config = dict(
    translate=0.06,
    tokenizer='char',
    bias='none',
    inner_norm=True,
    moe='soft',
    patch_size=[2, 2],
    widths=[96, 192],
    momentum=0.95,
    nesterov=True,
    orthogonalizer='newton_schulz_5',
    adamw_lr_other_params=0.0011,
    cautious_weight_decay=True,
    warmup_steps=820,
    adamw_weight_decay_other_params=0.01,
)
Rows from expert 5 of block 5, named by matrix and row number. Rows with one number belong to one neuron. Each number is 128 + 24 x the weight over the matrix's rms, rounded and kept within 0 to 255. All counts start at 0. Numbers have three digits each.
# up: expert up (model.blocks.5.mlp.up, 8x96x192), inputs 96-191
# down: expert down (model.blocks.5.mlp.down, 8x192x96, transposed), outputs 96-191
up.14:104148139130124127136179062120167098104126126085123081136135112099131123123137127113120153130119094108136155104096072186108098123114167123129095132119124097154108105089159188166114122109145126120173094116098127130122131211114122181141095084078100136123072141127132177161126095160104122168
down.14:134171073143134142121111121131162125126106150118105110111116157126153117154095130131186096184145150116116098121103177149066107130179137114092140078130112151104155179182159144132128141162139115153120128160155153147125170098132131130144126142197130118171139097131127076118110163152158151131
up.15:121119134113134106127109153103094102127115104092087105086105140150147137133098134129108134142112125144153130126157094106113142108149121150087105113137114148155112110070081107096108143123101102125125142140117101153111120139139118084109153101089103123149126116141119145162093175116130105153
down.15:096119145144126162137107155185154148133134115145129107138155115074102083106138117147111102100160104113095156150138153137158126172126075144138112088142140132145137153175193152184138124098109143114111095082145140135123145131168122129151130179144123115096149099110132142162115151147160130122
up.16:109158136133130114103103100139127170113135082109209140126129125123133152095109126143138082144107127136140115133135137135115125102135138163118091114160143144096149107137163137157097153106123135107113137106124127122153127144167136112138138092143155175088177104164131113150151117093136108108
down.16:122136129160116178120157120144095202138140172103122085150122116122103122140155138102151154071115094078124132172166177148166144135180109123164082151126126116115114113165176149139130142119163131109144150128083146129100112153156123134104133123119105095142162154140115130130104155179131119120
up.17:140051138151102132117073133115109142131144162157152135064101107127128137101119151136118108162092090141136170122105053095142144138135124079106154141149110143197121108106061154146130146137096145125126128123091129106067162105113107119149090162143131138130083129173113115128128107136117101137
down.17:137114130170126129092125130178119099151122110114131166164143130145147147130153133128168186109137118131154096175129150185209115123131161157116082139169111120087156105145159147122113121116114084144117119105101112131135151119167135142069128115128120133146122157116149204138118122145084133132
up.18:115102115118141132142113112159111131155121145101147093159119161104155140144157136086135151130122152089146171135109120164128121137126162136165121128168122084129145136161088153119166159108117118147152101117126136127092162112129156120111109107101186076155134151119146140091126142147129136145
down.18:096132164141108153084147113150153089169133151163112098147109104124125094133152128139087120139147129136126087138166133128157142147147109139093158114108113142130105163102113083106131139112093117153104138137136159127160089094111124132128132152118125112142137150160128143122093161148138122126
up.19:124122147158088154102089138124139095157136129158137118122088102142126141140151108170146128147182184114119111123121137119119117121120126140093103098126141155146122108154136119150141157146113122116128129126145126117097077105129136137133121156109134136137148108106116165177130166097127088147
down.19:127102133134132191142135143147129166125138137143103135128146095123129176097121131120163107155135118102140181125180117124123114161109121153118129130151127116142122119087179144131126118114111111113133114128119099140169135140152128127147127115133112142097130127134131107106133124137128105165
up.20:145102121113132118153104138138154144126126116111136137142156087112119124129142131133157116104128112089113145088114156152122139126107148160131156105114111140144122154146125133120121146102112125134116128140090142106105140160120093118116114141121104136117129114147105154137130131160152134111
down.20:145120100109143120109146120100156124112144164122114146106128133154121132145135129104131139095157109137120146117109104171137150110166163146092088108148123112121151115108104100118130129124131127110110120097120111101107113159114132137171131090128164143150095131153137140128125132134046106115
up.21:163171124133125158054140133157137124118132112062093128130115138086142110146111174110114134115113144151086083151135128125109117138159155117150188129099115132176147128107149131106120153142094159104101103131094120156154126129105183136150106159099122122121128152123089145135145121121123111144
down.21:156116150132130135143120147094136130122103100095128171143117104152123139097130096128142139155095097127148123101109111105126143109074108145135139148127098167138079125118109116128125128122159130128123133154127121109116120144130137142154123141142168160142124122132119105079119138108121147136
up.22:120162135082154140152154142101129106114119143129096112131214120135118148154125130151144093121126132149121130113141131152152156119128140146119117161130097124137123095115152094125125101167100119113146158114156122146062104157118157122125135155123092132159109137106075134098056164095117105120
down.22:138112103136129158120108126142135130134105145157101083123121129182123141146139142105138150128124146131122155127128128144116169114118128168098129106085139124130156136131081134132132122099143122113143143128169102073148179127093127082123129104129141111171100118105089089117083094094143123128
up.23:102119116149121149148106200166104145137131116128106143151090130112127113123172139108101167101083122101121119109152090148089099127127142121137111159134130121125132109100113167142088120111128112104102118145142134134189132161144127165093104111149118152138155154160117109137134123094147124114
down.23:114141123081142142110097158122093114137137114105092186119133136154139140124104101110102095122117132104152164159152134103155134162133147154113111122099124137124082154144132128119135143142126136132143162121162126155078090095143125165118129124139124119147132121149129192147159118128128104120
up.24:135169116123106139077120166151114108130146112135122157099140122136086117158126105106141126129134084144107128074085202129141115140114156116121127128118131143126116159127109118149093133120148103121112116091146126152173097112117128121140123109155145134148158114148135146160155137126090107113
down.24:133134095115071145141087120092132099117130122104185124101127132101135109141131096136139121141103136075163142177180130162094159148157140133132129103142163109155138165104151154078132114158148130108137128122127108088087137137101128099102129138107142182119136120105116110081118181113117158135
up.25:138148152154107147105125098164122132133116112127154118154096107121125099110135133100131162140169101105156185107131139179121136135112145111115138114117109172125167142120113125158116082155070127104113121161137143151106117123122090130166139106109120195178145142121102130171160104132155144118
down.25:159109130173137153148131115119156138134145151105113168110151093134153153082092119098119107110129132162143115091145083106160103105164113159115120114141123090099117107141128141137118130143143109138112132106160159117144091099147125076135127112144127112095152092122089111114158108127103134122
up.26:147204161145125128133124145162156109177141086105117140114096124128198087183149155142122081134134125142130170154135160129087120117140132120143097099129134067120180128123136138135138154133124084155125127121085148183116158135120140137101127099151120099136100131105150146117135148143141126143
down.26:096087121134103148109132124091155117129102148149145160137141099105167104105121141127133160123185158127165107077118077169116118116135108134130130138135125151136048166147144123101140132104121136140122135137155143138153067115138132137159127157105142174122085113161147139140157145148123130121
up.27:129116104137092156186108085105122156130140163135140141123145161136133133172075127115141109143085135167132139119089114101142095138126160125166119121125156150157159139149102139176113115128098125121105137087100099154137092098122161119136112142105136141115122096161118142106107169123165111106
down.27:130155128178116121128159114124080122134117183153133140154110103141140115102113133104142126132111143107138152194137129170086131156139131118095119128123124150118132164132074128140124153135138128066124141129119106127094130126117131127147127123125106166113116120160136113171129165127118083135
up.28:101140113137123142117154179122133124141121132124137115098094142167137161132132118130131096106137124137132100069110155119151087113128128155145102152121113122107114163126086123094081142105099161145144148111117142160114150108161124143145093072095107118141123127137133129131131055119104145133
down.28:112096102143125109164123179094112153143121173118126120134122154131127161129100093113134100131134141075117154135089098162083082142148113129126134077142132132150138119132182156149140132123103137087165167165150119149178156139131137129102129123154131119097140119094121155161110130124116167106
up.29:104108129113140108152127151204119169124122087158137182151082115155073116138157120108121116115161137144137113142109100112145129108105114133222113122129139110172132069150162141123125174158108122086149108123126139150152151131137135101162163135138141147084164136146147148136075111142101127147
down.29:111120104104136113122107118100127129138101126125138171114135197163097155102162153143160081129142153158127124144119148136131117139170115120089144183082155156097106154126172140119140134122072122165139094106140061140155084135144128128125129122141091118167121121110117195089126172108146135122
up.30:134108141126154107141120142112182142139090092098119109118113103149159135128105124150131065166140158116171127140140145127096146115116154144159122113111118149118130103117155111123152104133140121121145184130157120128123127151145136124118153137118152114206143099076116137158138136117173143120
down.30:147150137139134111162155141126060163131144112113079110126152125093144108132130157132124156117133133108162125127096107084127131121120134131104131113084132130142100171130102156120118129112092128143131112167150154144129070130129127170131128146129093118103131129121120143136148137133137113096
up.31:116169113175120125135120150136143119122140146140124137103134142115163118093118132109133107162131075104110126124144149133136063114194112118115112136112120121138179130125138077098141088098123124119145145105145134138146112183121134102117105149120139158095126128147127144149117205120129118115
down.31:163097126125132122133098131141084082136140120146160139160125107123149095147136124168131119111092121131144094143100124063107089167117123156129167126134098146132143127115077145097130129157148139092137106099132140141126171120130132122141129118147133142184133136121153102093074108119134148124
up.32:107150156140078133112124100182113111147147183162099117128132133147122101144148122126110161111161168104163135132134144152149153183108128114169116084171138135128170113143158127059102108170177136108105124118187126153103124156145138115083124128136082121122086127143115140092118142151195115139
down.32:106104104141167151170125113126123119144081130143129122087132131164138145128119128116131122122088154169133095143107107096140118080127182125165137106075106108147157136129126101127131132098130133200148072135160091147146135126129134123120125145114161154155142127110111112163144134128096092130
up.33:109145131120087122145140157213106093067125144142051147122108125063134089132149120137153121121131114099102124104140101101131113144137121118134106101138102091149143116124162142154134136134121142147141132148164185175113150113095157163109108083132153115126124145121124125191133117136148128153
down.33:150104087125099105120148147080168109129090127131139171167128134138158132138109131147112092161129122177113115165118133130135098125108115151113132142097093148103099150126134090109127148138147140167138095114143151069083135123122131153150129115135119137132118125102159127116096178159137157117
up.34:173147119133128107151118114110117135111146136136117125135133162172113106155137123122122130149120124142150116121134164149160119175112101126071146112101127178124151133128085135141116079114178146116095131146106120125151130138139127131157159142138172130113102162159114117141109161116136153156
down.34:111126134132139122113121123098125079134085135180127108178129141132123127137115136088146117097114136094131156135092112127104107121196119127116135130140150134112125129126158118127129132132122116116150143104099121079114152070095126130140125126143117057154114120137129100134111099115099122104
up.35:095114133141116155126109129138113165114154097098139160137129127149130135113110108132116094145116152093118166142120120109147152086150125146124139134105139125111083132130136162106146123150178122095120116099131093135109135118123092135128110110126158120092127105143108134158136094113148198130
down.35:135141157154135145142133134132102116101111159114149138134097105164110132087154178162159126076149122127130112106156110118098159116130105134111127135131144128098161125127133121147132129157148184159135174188144109089100088144134126162150129125142118108136137125156116162157153151149118135124
up.36:117125104133108131150117126101114122114134121095096146123123130137125132133114148146138126122130101134131125145125146088137139131114116119133115092124133138110133146128114117138148117112113103133122145121126133113103130130148151125159099111131112110088122114129141138152119114125135128102
down.36:154117103129131148084119149146131131139167116150114156110133128132137156065130100174137160112099142120179153105134157125119139167177109169163131170105118118124125151162157151138133102110126134103141123105111144108125121152137135149132126131115124123151123135145129143099112141138112144142
up.37:131162111155164126116097160096110125128134104095145131120112108130140134132093120151143144124120131119119089153149141123139147174129158099140177124135112132184127135081176167086114101120138090126093115115153128140163140102115113154137152150129151130104106107138116139137037122114130127113
down.37:117092130151098084168114117136135110108121095120109139152119172100092160147170089157103128108128126179100110057122087143139118118150159139171105129123147127132119079093151120119104115135102097138124182121116148141078126132171135132126131107137115180152118079112165142131144144125129117104
up.38:129166135076122128116122145115146137128113108166155106131109127098090122110109121082126084134129132148127126151134085125094147160107174135111125143122122121135180164146122141145120137128106151106111139088117143193094153150154141122148111061128141153089127119125134141158134107151096142152
down.38:113068105169158166152104164165155112085063096136106115131111100110129102126124150106163092126117146152113108092115110140095110098134124112129144129132130093143112106070110117090133139164140108172144203132116111153125141163111126140135131134124135104143149128123127145121136124085129116127
up.39:117134129123080094147112144171172156172141174118174142155097138113160136103118123149092146133153072161134172104126125152139138145138132152139152154136170119126160145113093183159103151117190128156117141118158150136148145085151137125144122109071169168129162118141122100153137139124079097127
down.39:111106128137115096129148105088086113129171102161204129113125116161096145108158106172126107155114132103123107180117125129176163128110129138093097137150123123130143143130144112141118110140093099122147126098133109091138113123129124131124126106124126116093115110099140166139110147120148175130
up.40:133117165114127136136148098091160110105113139127118116108153091146140143113098165149149107135119127200103126149118163156101120078130146164068116139128141135090127127145133133120115115142100121080134134093121112124163134137129181123117128144112135097124137090141110130118123101159123151115
down.40:111171130148117126131137132167116136123124145125166142128137114130128096157125126115151111107144122050127112159123096111092193150126142107194150104140109112104148103126158141194118141136139118094138134167101124135116137150098131145135124119129140154135134122132123068162152098131167127141
up.41:132143155117124131148151132146112139148150107107138145116101135138148132151131122133122116120097122118158125101118115143111125133134164137155127101122153104119144152178107170146161130132135106155116152117156125104063148139095137161116163145142144107161166166123134158166155138129102066105
down.41:187139061142120152116114119102170137097050092114123175134108113124142135083118118157129170122166104127130104108182122140097112117125126113123147110137126123113122134121136132137123115127119120176132133131098160135203162126125129178127125135135109126072135137130135140095131119161133143130
up.42:112171126088127135115108164079094042176130105156139116142159159136122122120138135143143152134123105105120157122137173109149125153206108143111119121134140118093148111151133111146104096122113141131095129137108114127050138058132162113138145126108087088150151131101154105038119137130139157118
down.42:145162118104137110117132167169146125129115097131156126102142096112101110105133146180126122153162133147131068127129118164149143091111147095154127131089102127127165148145163128131124134125144108138118117116151139094185114168139125101109125107137136154117155104142137097184139143161111122129
up.43:108143128098164136124107139132118156188132120127171123155116170142103129129153183119117205158116153122106113122145123142163159133144119182114131136139134158130118135133099124105141070112147113080136144174147103099145097115125125164106123140138116118121084128130107086132137180135093099189
down.43:151126137096091138090126122140122094147121145129121109108116147132102122123165094141124095132128122151116122119152162100122152149147135090134119139143143108165188136067101138127139123125121154122129094122112132137143175093108126124146128156147100125111133141136140155158116090136129137130
up.44:145129131081056133158116154136131124119121118151119141140131116155141180114156129073120119118123112162148140169152125093120157190087104140157134122129164117097212124154084126105111149139160111115098092102103098170120131120120155110118100139117140145082117106102138139113098129125161116092
down.44:162080136086163168110125135116158120157133164142091121137132129129144139166136135100123133128087137126147125153095063135109142113121078080123130120140135163118078114088122075148142129105111145134148146095148145122150137155088120136123124120122116071190164120154116139136173097110131086122
up.45:098175088128091146173143182172104136138110149118109156102086161087126116130161138124139124148070121166085139191128106154117130098169137142203120110150117131161192104156165121154164132098150090111055129129147203171110189099114089145105122098193131110133095140112135131126153138127161134184
down.45:110116092104142121092156133139133079159117137154164144145134174098135097141139103153140100130113104142202112130086192111100107100144069132106131134126099103128109143138106114099139154145167141153128133173133151134103156100088129118122130124155179126102110122118123137154146143131132145131
up.46:152111136082105121150126073170124122133113134137107135127117132109118114091091109136129126120167131158137112146119148140124186128148096129105124113106097103142125125127107099086099110153093125089130114159160133132159130175120151130115113127109119123092099087103136143100057173123145130128
down.46:095144081086143140100125096127057130127127104136168133117124147138129140165137132107147108158140112124119148103116122157141126104149161143110069107119149223150156138083114106125128146141129132111140155117117120100138145135111131132120127151144138150171115114098134107185056138127165151139
up.47:113134131134147121146125142149090151138126192155095133093133137098178160107159107149149114128096146164126134108163102132138171112168113087126138098130124118125136132148082110146140120130151112099129145136130124092130115111113131148152127113195127090118100090116139121167136160147122136155
down.47:127100124144072133068137120152148130108126146137162157138135110146153123174134156154153120089098137108142103099090142143126192158123137147151109068119129127118128127134139114166126105128103153156106122125132103143108190100116124136146127118073138117123123120093120128115125139148120101127
up.48:143155137185145120113129106169132133158168169115144140188143135134179155110096149113139125128131120119122119101122133144119137123092118122166135099137100129133134151107045119163139138119133099127111151159133161131092104132104163129142083168118130143095102139145111110149133138116128114116
down.48:125078111136171068109132120114109128120137176158136099117147124135150135158144120109126148119148128108111130096193161136121164111139131119118146139127113096099115092196134121124128172115124135137077146132132094137115157124114128084118128084121157105100086129135146136141137149120161162129
up.49:176168104137126130147137127131123129133149121116159136118140132109129160156127101139126112149146100078121131149122115160127123152123140115130119151160114152161145141094099124108127143109120145087115098123126124085138105105200118127115144080115124137172137133093099158121113134091090096131
down.49:141114166160067100136139107123137071153131163131122130127140129156119100140142172137125119126138117150099100113154142133092111151084102135123156118140128119151122096150186127166128143136133121092135148134131124136095168133107133145116121137113103147107112126087127091152158084113105103154
up.50:115118125146128136083123145122121155102118118110109085128137091119129101175133136115138142139147076170121162122139152139113148144133110122141157151101129133184185095132131132114113096116132110147111114134141124169111122172139094124112131110127125148093101084107092161141148134134149157152
down.50:142098109132131108155121179176118168119098130141108100172121128121091130095144114098160071089137155132134082134092095130119188131117126099102134103130119140124124120086092125138143143140136126148126166143154114135145159168154123117127129092160163138109120115144108097137135098113114121120
up.51:096147138143124126118125148202173138097106176138139156142122137153162145121099116100127104122154124165132117109127143111107144095127125124105157114135163113106103097147146132165117120064138140118143133161156196138146105202140118127125101123112134191075115110140106112164178136095171129122
down.51:114085155128168095171148151129092070148120121120116156120141128137106147135163132119119116138168106095104153139145094149181133128137114152084137140134129166141155101111107108143122142115092129073108130152104101115152133084128132115099128165123125077121078131148130164121184109111151171138
up.52:139139094114119162124130142122120129138166158112067139092124125103128144141127145120165136161113106139117128157118111155114152134148126096133119129118139093128133104098115104120121097121136111110162143167169157151111126140122134147129139099144136154136083129107125168156086159135147128131
down.52:132157144124159120059092141160108170121104117143167136119136131146154114149105110077140115121120134165083097148110148149148134154101146108130153150104116134155184160150124123125123148135134129137155114084159126113131178117126122127116128128111087164136185115109100107081080149176135107122
up.53:087145098133110114153140135127097097109122120116106114118136178089134125115124121117127156122088107126137116129130133120146111145193164117097122146147117154103129144126150089151104133115118125077151094128137130129112105111122151127130172134158098112143133116142153145173108146128123124152
down.53:146156133155099129079135100157167102139126119144178112158116083113164127137109141147137118122161112150128105117119131124131088131114131096128119109090124108133190138145097116120126152130166129141149136150159141153099180107103128104146128129107163114101165135145132105104091135149116158122
up.54:128119085119119082167155137146128160103120115147144144159126155134146142148131134140109104130159149138151108128124164141128097140104098129140118145099123158119115092097131115184122136134101163181084158128149143137138090166134147122163093123129129159179146143108101171142214144136138131099
down.54:121183162111147113118163152079162110116118112149092137151127113130144079076108120149144141103114128093122190200136140097097110111123097109109161089129115117107175134139163146115152135139125127100134098123134113140118141147111130174132124137119117126097129153132129139102178113126139112151
up.55:188116145082113140100153130148138078118145159131140062125083128104113143107118139130118090159136137135111105137098125136115111137186119121143127156124132112118119147109099133095116102142117154166168123134121099118131101129154099106107116100115081118128147110108151164132109177142128084132
down.55:161146130062142151145103144135110151136136147133112124117130112126134117160155139134067142141161100139139155103151139116147125113095116129091108145115113132132170127173170151127134129148140134088145088163110119154140142154151130153155128163138127160120156135128128091124124121101156158130
up.56:116130092115133134160080176158134119163123100161102090102072116135120204168116128157127042146138124116098146153131150157085156146144067107137119110161138133139177115134143114128111074133150153163061175134161134161126155132114128110104148125129180130049078101096119142103103165130123160149
down.56:132181182093110166177105169088138150129112145129135132149148141134119093139138123103120149126135118172140137106109077106091174130149114158160118175135124129123065119107171117077143112114110138111115096112126143096160073170158126112124127096132080171181087128136123085141157091116110143125
up.57:115135132111125128108181070135156150154118058100134145113139075105120100142122130133136104118116123140150162155099121132164129131137156165100127132104132129122125152127138167113136139120123130123146132138124082127150158077108130138117109150117151110097174101143155115069141138172133109133
down.57:144174095128063134136136118129137128133131130140139135122120118126099153154113119121163130140143085069132110175135125119105141123120150131107155146094101109085136087122165098142132126114151131137132124124122153147098114186139126152141129097144150097145107135187119126151140125105185124122
up.58:131125175105095180080109152123100185045119153134104118148131120123132135135137144150141139131144146094123111141122139131144115112110121167121146113120102110160115146086126129150132118119133125134129135118105130127193162136146132126125099142111136161110135101120151124135221141150127102128
down.58:147138070117155131142120096048150178157141132134162086119128150117117133131125116119109093118089117167113108125126125129119154088131104149114095135117136125094170099134149134151119139120152124124132155161124157104069087135131123152135128140144093100154080129167132075117143129179170135116
up.59:143087092112155160140107138123132195112155123114117162092068133151130123115135100100143164161102099109151157134121138176149131128134066103156127106134125138149125127133048151135081110139130138118167139141126122100099100154129118135157146150177138139195097115137109167196176142122078108183
down.59:140136208112142116147131128107134180124124168134147113149131135122147119127115141094170074129104184142151135062156118094107139165125117147124136114128163120115111141099170111136129129144122165096133060119143153124084139132111127136118122133109101180143120120090135128120172089119066124115
up.60:110171117097070130148142126174096159098121125108136130106107158139133149112084164135114077141148146148084073175128170128128085135124132164142142125101149139126126104142117146123132125145093149106132095105125145108117059149117169125119126122165096142163130099085138137138159143096157153116
down.60:099109136151145179137125157125120146118114132142117155118130100136120093121137089162131126128110135071190188123139138083115111132134091130132134116135090129113156176137123141134136129150136135121137130136117127108152165113130124167172127148100135072087116091129156132165111134139210146123
up.61:162130129142076117133154105147135142123084143108205128126109112129142130151140126131138127116104133137095067080125141165146099120128138104175116116068123095133134113089140128111146143121177121113116181129174124115162164119171124127107132141129099099119133126153127139119173117113155127150
down.61:147104133175086122174097123081105075101169127140042132109135135107087143189094134163123150181101153081128173101155167081114104115093118140147126095133113121133145100162155149117141115123106140120154096108125134108161123114133127146130128127129105203095095160133146131137151163163171138130
up.62:143124094104108105111133150135132148091092144130124145120168125156125124109131131091083121139139124127101149135135143082147084084133111153172129146136146118096137135130094144168117085121095128127119133128169141151155142080169118123128128107094144115109177144144111106126117174139124125147
down.62:140149129145122109107143100130132106135134124116122106134135133159115119139150126096181137124105145097122133129099114137119099137098103113078145099090139113145127110100089102134129127128127122096140150133124092127087132138148126179152130122134141148131143124135130138134101121084132131113
up.63:139148134167124133094142095099125138167125122143124101153116120141157154132121136146138032156123117121129123129136156119140120116112129126172128140090113149088165109121158115139095126141141147159107127125111122184104133137116091112104125127129161096147151132116082134129107113143158176090
down.63:155120152111114160169126089161143131080104120119116104141141128113108094130137145119097128130143129145198132103138090130108161097171114158121115114187139130152086111139164113149128108100107126123118133121145107147127093160118133096139132139133156129116132124156142156146114131114100119123
up.64:113171134136155135114129105126125111101126109162091161139109156123107165107179097150146146113169101150135115126167122147109100127137077108104127141094117118107158126130142090154105105104082129146138133142120149111153056132134128131144105157143101096081112172177148091112111138140116154155
down.64:076119147115147116161117210152112111166101120126166131147118128154123095112106140110113097112107121105147098112118161124143106100130124172129122075097123123090146150134149141133135165136172124162182117105113074066121136102138130053152127065138147123142128148160138155139155077115143184117
up.65:085122106185138121151150131075097103150152093116098173113124126126114123147155142103118177130146133152118153147129137111105096095134130111091140147168109143098147157148100112142116148126131111137164110108120128131112138141145101139127151132136124115140110115090107156146093106145138121124
down.65:138152131160115128091131136115173083167174110124124124149132132145147114126126119179117153142131139086143107163105161139131118123104086119125133143119117142087122161104150105130131136148171139147142137112150125136177127147138127131153125088138139114063159168087123117127109089149098099140
up.66:185129126145141119120097182128120174084115159140133196111111175152125115114145151117127162139121129187104092139162108094129052174119170098133104108138146140134109142208064116099158108090112142112182124143115130125094149085130083149103133133140118128098184129119139086176116130158112117133
down.66:138057143168105096161168136110090160162123166134146161104153122137135134138124094148114096114129109174138106169136128140170114128123131131120163124110128138130081120121151125146115133147171091151114084109095099098074162108127129165113127172098138119140173154154112168093103122159130141123
up.67:166136185112094147155133154172153107159107118147127123164144122197082121087151144122148178136172110131172080124132125125149151158115174132134159124151120117114112167193135100127133118114096112105138168175135122189092118040127144124112167136122130108162142147150129082126108168120108156142
down.67:136095106127149124103131134081092119108120117141182118122136136111122185136155111060185096129094142135134150177152142140112144086114146190065111140110139108106073093125154122062122116155162127139137105136151142075115130125125127078185128112150120113131102130099128109104134091118097089101
up.68:108096099127122136112120134143147099147121107158115165120104102126134113129132145140157113146123104102165119128123121157148175132122115133164125098129120117118147132143113125154097125150116088123125159142102132129141139107160130124140151112153110108119176130140114166148157138165116086115
down.68:144149083110108191129127136146136104145130130111158128110135125154116147160127151144152144154123141096112147151181146137129173161130128149112107137108103127113125126139156115115128124134102160110095099135155151109108103158126129126085130122153128120098104130110128102090154149143123131128
up.69:153144120139151122077131158119108122164125119131128096111138125120136135124115136151117074136157122157110133112132172155154161180156147114080116122118106122089148140075089107152136170133130133122090138132128133112098142151142110111121133154130173131114143114101126131112107198157118149101
down.69:086101141154057097157121140177104159128155116115180146128152117114140143107145137160120176105084166137151098123133130088150149120106142136162143110138119133116084145159145155154137125140108123100142141131131135134143095125146131119144132110118111105109099157147111110115118143138124144136
up.70:139129115152134152100144132205095117120165174090126142113134134132130122145149127132157157119125123105145160157154131099184154163095126114113120080119118131117128155163145101123132109111174118124107124157138133094135067098136124143146132149125118159084126134132143122125137132099158122148
down.70:140109115152110141121142096079132118130126133124124163143112136138097131131116155146140109124131105145111147080121132136106081117119143152143148112076124148122104144154141124093151115145127121156123125131145140112104120135115130125138129124102147128133109152104093153076172134105085119128
up.71:137132134133117140111140143131146086127137114079100171114120144093119119145153116088131123118142133125128104111145140137102078165113125113169149133131098095110170115121130136139106137135139115173177118113099125118141110140124112130107153133117174119153164128111125140151154126130115123122
down.71:169120159139144164132118137094173123141122149125147160132129109161139128110148128170117157132119103138097104146086128143133095089112132112074134120128136131157072125135145130140130107111144109115136144145071151134088177125122129143103128088133127162109201139144143125106120118117102100126
up.72:110112139135106120124138087145143107113098101141119078134136129160150102090099141072117125134127120165098100123113135140172105088119109190122131110103138127114104133136135145165100142108125122138145140120162118104159156117140133135127091132129158150121140119163112111199164084108147158081
down.72:121210094132122135185113119139126080092104155119125116103158138160152088131142161101156098099131120087131139125124143115070129153155061103112118089165089122116142128121168129114121144140114141068123121110126176137052130173104130139113127090121122133071147133162127131096138144109157166141
up.73:148136143129098138109137169141141111132116132159153096119149082122095133089120128115092114121116122127112140160120114145137149099145140129109094109140138095118120133082133104107145162134149095162163115128128127118123147137135104110097105118154100131134163141106114100137096161104134113134
down.73:147121134148147149169129110085121167099145151079118108112119128136106145141123090119070153126141141112119106099106116137160153138135108125139134142108110145117149171145139154109127112129130113085130107108143105138157138155141129104126128136104159135113149149111140136139127093133129122144
up.74:119117144149137146099132126110099170141137167105114140053146105103132110167124104144098100153119143129126104147121117110111135132126138098106143178101107110119087085099105072145140119136102180101159124129119142119119122121133110143118106147126150177142162121120106129092134122166097118085
down.74:111123153166120116137139149174164177147134130116121158130141104142126134118123135090157126139122107159094167133156123135112086159101129120135128130154142108133181105116139138114116120148107149105140095159077153152117102166122122125100130138146134140128146100162126110120109129126183113142
up.75:038167114127147174082086166110097122111137126099092117129093173113146117125124123115140165145097139139146095132148167148123073127173125171133145109132151127153137146115131112043118139101170106158089132124121139116147132097139124156167068138140095142103090104117079122154122109104136119110
down.75:079110094133149173138136129113104117138106140121143136124111104093155114105098146195146091130106060137134146101140115118133139124133106140149128147125136139102110134182162134131139114132124146106107157151125118111129138146112133123106126097131166098148100126090129101105149153114122115145
up.76:145132123087101123150113144087144093157130161098116141098112120111134123137126123107110077107143137105156091193104156126120143081084077141142153128153119149089159097154088106112123129159149123125120127123104132142120137163101114107093110133155171112157154105123123092098117145125130119103
down.76:095161102100131116105152102132133131077142134162134165172129136122116138124135139109140169120127117188108110091102120148100166125172078089141137119099123153139139132149131073109122147104162100118125106153106115137166093113126126136094124143095121137135147135130122114188087103129115134099
up.77:131126129161127098118144155142102135102123091128105125145083125119128137168138129170125154143138096142109069109146140107151132146137110122144090145141135121106091121149139124155129104140153105154100128112136142141126122153151185137134101109132103133108148141069154144176151075118112152113
down.77:137108124134141127161118116112105141145138133100141138115125147113121145137101144166103061090127109102148173126157120121081112140090139108115126143111121141143147104105147134118145105112121129080145148154143135107091192050138128157119126132082123173141102124103130104120157136091130096136
up.78:122151156152134120117118165130171151156177139127174202127090131118129105079141143167124177113159135127179114127142125108130130139165126105112159109131109151160123192091096122177129102124088120112122159128125089133057109113129136117142111160135142157161144121141124116199121142130110090139
down.78:124064109143131125097143138162115127141108142114155164169150146168130185089143168158118091152105119128131164139140104145166105115087121131174139124100143126090148095153118116139130124147124148150113122152150129117164146112136130144168128096090131130102073136107111177070127110096128154129
up.79:128123179140130130078111121096119119069125138160135071119196165153135098138123130128138113119165103137115124068147140122133142125119132133117090157176127149107127142141112128131134117134104123113142121140155146120119036146117122137131142113143087103145125116129166127170111130168114084093
down.79:139141126140136144149129114133161125121158124126134129161130133147136140093129129118104099143146126086130134234141114158058126116106192129145126108124144142144088125129128164170138137154133071129151116120131063120095163146108127120125134147142144112152143130145119125082093131143112133109
up.80:140149146125104100139148147230143119114099137138144152137126137138127131101133122133123101135147142140146105132153127101155150133127120155158123096128126151108149124112090135111170113121100135121130126115131121138140138129125136098098136162125093106146139150171126104144122091122090131131
down.80:134094159112073112135123119082114128159158123091133121095138127150125113121114112137145192147148106110133148117096143120155137137121097107126121147137134143107100124182147095152132116120131131163091130147120106133095089125109134145160136092129147132108112135096130159136138110118169135120
up.81:149165132133137101139132120132110131134123133134122152124130120131125119110149138130131138129120106121122149150136121135118140134139137136136116104145119110097167098129102127166150137133143129114119163122116129130133142141132147131137134119134138120119128116157129100102149087149133119131
down.81:148133128116125124133121132148144134159147099141096156112156121145136101146117118123133147134106113117153134161125103118129132114090092152156136168148129130116049159137130104123125104116128124139128090093131183155154110119136138129116124167112138124149124151143123134155142187169166126141